A small image denoising model, trained from scratch: muon at rate 0.031.
Rows from block 6 of a small image denoising model, named by matrix and row number. Rows with one number belong to one channel. Each number is 128 + 24 x the weight over its row's rms, rounded and kept within 0 to 255. All counts start at 0. Numbers have three digits each.
After each channel's rows are labels from the 100 images, of 14848, where the channel reaches its highest value: "strongest on" is what is common among them. Only what is clearly more common there than usual is listed. The data: simulated stained blood smears.
# convs0: first 3x3 conv (model.enc.2.0.convs.0.weight, 144x144x3x3, each kernel summed), inputs 0-71
# convs1: second 3x3 conv (model.enc.2.0.convs.1.weight, 144x144x3x3, transposed, each kernel summed), outputs 0-71

convs0.114:149151092132129094137118133104105108139119104121139133185154072136108170132134113139099101116164186128126135098133116124094129114135119110112128177119126141127172126108152128102145123090127151173128093152141123176122
convs1.114:101107144130161147107095122159147150102160135148126136100134156113123105125117165122064170148096134106132125142113125110089089123111131145138151118127096095137099130130136120160129141151150105105113117106116137107105
strongest on: no large cell

convs0.45:157110137157096102129145126131119097083085115167161093139107106093141157113136068118124135150120088133117114110078126138117101171103099133091083183125162115149139150134108137139109123124120099119132122124143128110127
convs1.45:076110092111137155118119130106185113140174142108113136102123110123121092092109142121126136112100144117133148155125133118159141104132140140147147087155112152115131087135129113070138103135143125156133119124135100127136
strongest on: two lobes with orange grains

convs0.8:126178113151097187118098136112078141160107111159122135131181120130109140063103113150131093132133152143097144150128147117137111135173112126128125131104173124110117088106173098116116155107134127166126106108149123114130
convs1.8:141130126095170111129128112074140168110131161114179130138112117097112147158149133145163163159148154110143130110148137160090158123118109090184153137136121129184193131119108119151119134114151122131149116127113145091160
strongest on: crowded; target cells

convs0.87:134146161141129152154132114099144109134127130038140137151126155144180110129103141128127203125144102099143153145147141121125138133094121122135182133178138133143142156117111141118135123127115162161152091134111155112166
convs1.87:124135142117112114113122152130118156118138101162142142110159140151076124116130112113100049153129112126112144132119131149133133103147121101120127152121127136106142111170185109124114117121154085092128160099160081146095
strongest on: spiky cells

convs0.103:151102144123116150112119126146170094130138147174138109122125091083118093116133115160090113090104113127139144138110092159152169138102104182157113157130110113138092170152108150143126126149127134099147125114124122177176
convs1.103:118145190121142122158160133135103149154172092106123188166108160141130137118131147119130104173131108125136101109175109118089120121138131123083113136110128139092114114105119130114120108124122158160121149139170100068112
strongest on: spiky cells

convs0.138:076139123138106127135110131098119148130121120155112155123142129149112192160159124093156177150129127146160127137167124158110149114139098132114147128109097137159135138098134079165119107097137119152112085083095178127109
convs1.138:145117081132128172137075127111095151133123160111141127122122081143124097148109142142089127140116125094125120129103103111127097101148087052149125157143115117138112125165108158114145170117116109096154161124092089112138
strongest on: round nucleus

convs0.33:142060134135118151138172131149138143079154131119170125134149136108142096137125116122147166109104102119130154119126134146128110146151146134134096087144162103127140118161136149121087129142134141170167180124134127107160
convs1.33:099148178144107110111137151154126093141131124148090124106099142152124133099111118103109091142126157134093135125103142104138131099113154108125086144109131084136098106084130122143172117158143084138113106135180110123105
strongest on: dark grains; kidney-shaped nucleus

convs0.31:154133066109171108126079100114136126136112111055116111087134126129150137138117104120084099145140134114160130104176122123089122139120093118134099139072127154126139138163096157098121143116134098103113159127166144140083
convs1.31:115111195122110140132152142151142156124142114162127120161088106154124127065110177130174113158087131149094130122111122167149118135129121123118166116185126086115140128113129092149149108152151145115146127133114097118114
strongest on: two lobes with orange grains

convs0.54:167102129093139142157164127128131123149095106105121111129110161110147100118144108094133138120117132124089094119108135143108109092140134098147133158106097157075168104094152131124153125159102132110167144152091145150090
convs1.54:100129144098115102121138141121137128127179123213157102137156122144134126120091144161128153145079146117154114102146147103135130119146143168105142095163163138183105157134106157158149076141182146143117118136165114103182
strongest on: spiky cells

convs0.125:139131143161133097134161084138106148102119123177168113112144106159148089114146134050140122117103141145126169125137115145143124122110153148110136126080134125109123119151131148146124132187145168110139172139141141146174
convs1.125:125128075098118137133133146146161073166061157114127126106106189116134130150131127171095105136123116092101113140114131096114148144132135142121148130175151127088110162118098141109129144093104085141120116136113086123133
strongest on: target cells

convs0.113:108145126091120166121120162146129118131125164080168118140173123127102114163165125135147063166153113139126124133098097145117121160157113121173139131091126170132097184095162133177142115119119166136097123120143139134110
convs1.113:118153141145141128132133093092132170115129108191134122152107112099129145094139087102141150129052126129117132132159154148138166111130111122137117137174146112124157080153113147111125117111135093144138121133114126123135
strongest on: crowded

convs0.40:144162161137157113124135112130104163143119125115080121074148121138124143100123110114105138146098142128158143152132098156120101144085112105062119156174070137135121142119121085103096139123136084135124141114106172142144
convs1.40:111116124098128072150134117130150129076160138114145138124088134152136104127135166115141094123115162125125131138154105114183098148127176170177127124072150094126113136127135111150140156134129154129155089105190091080111
strongest on: no large cell

convs0.24:087120111116168127136142146152129081127089103124114123084173100137176167159153129117121153110170106132180136137112153134109154108140136124149131134115096158143104146140150142122148139146114139080083103111142145130092
convs1.24:143127120115086144123151128122111135141111124132136137151101122132099067139116130115172106128079129106078121117130099116108121080099141147126135129184139138084092110130095113127131131134099091144138096153090073151121
strongest on: kidney-shaped nucleus

convs0.20:159123102147123113122144138146102065082110152180097084105127155111105137124133142185100140133150105117140154136163123141122128123125145146112124123106128084142123158152123105133148099103072182086137136119149081142123
convs1.20:130115166147147124143166076139188102170137132124105158141075140143161075118091130124143054129103123151107106131121115103132109132127161138156111108099110161122117117113105185101125133148140135126106124157100128103123
strongest on: kidney-shaped nucleus

convs0.107:129122099146132118135103129066105130109103154124134112100117133161150091139139089153140133153112141163083122161133089137146085103113097177135131132088158133161178119144142092144109136134119136146133167097112156089105
convs1.107:133143128070135155142153117102184156095190110132124118143130083127124124078109122084153125126138124131160114118123166123145142137152123090115169118184140138155126125142099132107151112104166117120137073137158093114149
strongest on: spiky cells

convs0.93:121099143156093158162146146142133103139125138152146122101097174125125132130113122118189098099106129138098105110141143139123095139097127097125085120170140105134124126142154142160137140179126129124159159163107161158143
convs1.93:136127166151134077088127110105156147144157149119120123131105138145138111095113144111091129125138150134107171137106092136133127113155108165155088134101120111104111137119093103102114144137160097150110111125122109082139
strongest on: dark grains

convs0.127:096102130125078092172142134119077127127092100096136107126096069132153119138136110133078086130125114105128107120109142130126087096117132127101089106080106138124157131121101152123106099094102117125121127108142112088120
convs1.127:128129138170137148146143095157174123111144161147169121128125173119107156128092139141155168145135140125110108146162128097106133165178135150150123134146122166142131133154111127119130129174160107117141132140125138122109
strongest on: spiky cells

convs0.41:173168115127128124110136131166145089075135123143090117123137143110129112098128123118121106149057141145144147174095121174153163121057148148138127188119121118129102159177103114173096123138136152143155107136094136170103
convs1.41:089114139143141127092133073087157160167140135133140137136103114185149108100081113108140114126141148131101116100130145137124104124178120099143131111160113144105147121129108093096147144129157111117096138133141123131162
strongest on: kidney-shaped nucleus

convs0.97:139123123092075122108154138131114173107144100086136120150144171134126122152136125063132168144173161115151153167127117137096110114127165131113135170115141145124148133108169110114114155125137148114108085154141150118104
convs1.97:108152157158135132131130134127120130148102145207129164121133097135098189094139150160155116111130187153120126123102136122147125080148115100159148133130132119110118158167117119146124121121166150134110128085130129104162
strongest on: discs

convs0.62:110139119157114109121124162156142108119124104132152136148151123162155094098108143169152131088121125114129127118159174112134156130129138098138148129117136125105164142085126128088148131145150159106144113146144075138146
convs1.62:132097132097124096103141094110115140131134115135112117116153145147112128178128120101117149131118103130131163165105109126089123086137140147141119129137143127105125115132140101179095106130113086160119101107120167107098
strongest on: crowded; kidney-shaped nucleus; round nucleus

convs0.25:081138114151136143136110133157113152138146134160125121161123118154105120094152169093155124181082147147123136122111133126122140158166117129137136120133144144143134125175104089147143128131108143133166125139170103164161
convs1.25:149117121107099114134116136097122102103131119069156138093156123095095126164109101157099133137186121105152077106181103105110122110099128137137111136104135106120136119116149163136099154125132094106156130115104121110094
strongest on: crowded; two lobes with orange grains

convs0.46:128153113066126141086093114135119114154119117110122132119114141124152131157120145124126141155154128110113142139106139108125145145114062128107094113138126129184125130152127105167131173149097105157119056138104156097133
convs1.46:097118130133107139163117153114146128136091140141141129172132093125100140109121123137116124150101151141133123146156103169136110145147113112167194168080131139099114111113125137126111137107149178108152179114162123106127
strongest on: band-shaped nucleus

convs0.117:116143105118094131116125140162120121141079135171107102130124098102132140131156131108143140090120139082163133137131111132120125115155136097079145057142106140145141166107154152143095102127088105137098116108110146130115
convs1.117:116111185109138169164115139108110144139186107077133159137156134161108150122123121127171128137162141158078094112115171096169122175140156103165115123122129111114135152108122143159157150166158107103139111138142111091142
strongest on: kidney-shaped nucleus

convs0.126:109134144134149161117126148104128139104104120152103127120138115117117135135142154103187102070146155122147131166115128106150136095148120157135098135132145110107105180095123132100127134135132119119100120138147185130085
convs1.126:124111156112117115130092118117110159163116151117160139158123145136132165119135104143132173157114152122108140101124164154140135118130132099145174132103078130094159122155105139184149170151117093130092121117084111097197
strongest on: crowded

convs0.137:106082157117072112173154147144117136103119141185105114152118144124136122113126133131116160117151108128108124107104136133100070110107124117112121105118121123128139073140137142131111151123123114110128150113128124080094
convs1.137:117112148195106158114132111161168109162107128145120145136158129117137163106146123095155121129123132164125100125180129089167147125164181167143122139117145119145111153142125124163107085170136139132108089141206098148139
strongest on: kidney-shaped nucleus

convs0.57:169134138164118091134132114143134127112120107138107147108158137134183131126156145126129164088126140122129152102172161116099160116125187161120119138149086158139144148143153149118136142155117157112142131142138138090125
convs1.57:125126097117137183150125125132132127161112150141100103122080117160084117122116130163120082144122104125103131151095095141128117114107082094162177125120124126090097125090101118109128118114112103136146124104053106140131
strongest on: round nucleus

convs0.43:132137134148144128103123142139133121124132107116123138071131131119138121115117153117095083107102144074159089148162121160134155143109131109120102096132079152162161163158102128118110163132156125133120131140080122166102
convs1.43:124124108104117137138120118113140162105156147134162147151117119111130138122145137146106165133116134098116169114108132111140114130114157162160163142094159116209134108136123145111162137106142137123072141100199123134180
strongest on: no large cell

convs0.76:141161115155116189098155136168139121114148117175124114114129084150091171130149130072138123131157157171153134129133133110116118127104123160082116138132150128158114161101115126152108132137144134120141133128137138162111
convs1.76:125108134128094082135092125076094139132119131088139151116129121110133105146096115149129129114109147075116112108114158111142133132129101113150130102135095121112133111134146133129140166137129097131126141104136138110144
strongest on: no large cell

convs0.51:116067137144120129133147129147119134094119153158147126142120095103135125160137124109126134107165108089096135108114139109134122150151104121109130101146122140142130105153123193128122132160151094106123190130159114142108
convs1.51:124125168154112135111153115149145103188183115117105123114100170164157128097096117116140135109112138131102111126116140134108109117138164132126071117137146084124100148132118115091127103147129085130120131156129069098142
strongest on: kidney-shaped nucleus

convs0.29:109156151135110132146092123082099081128114131101144138173138134122133172128188161117122111148131148146098159156143070145104153106176082134125114127106100115125141136127178106131126147122129160126121128160148132126135
convs1.29:134110104097122135147070125132123169139122127118142097095163094154096120121075145157103129122127116111126148089140123143113114103118117081126151144129110121104131137101080170158138134119144099120145119063084162124104
strongest on: round nucleus; spiky cells

convs0.11:127149088083111105118106151131098153122095112147094143127126116168129162120180136136147129122156122117100184102127125123117101111167143083147106108158088133136111156115116128129133148146085152134087136120123126125146
convs1.11:139133135163169127145118087114151128124106136074154102131113065108134093127125130112098138098087099116163154152128097143095126101100096146125112107102105104067166091119173127110098129105119086135151117152153125128106
strongest on: crowded; spiky cells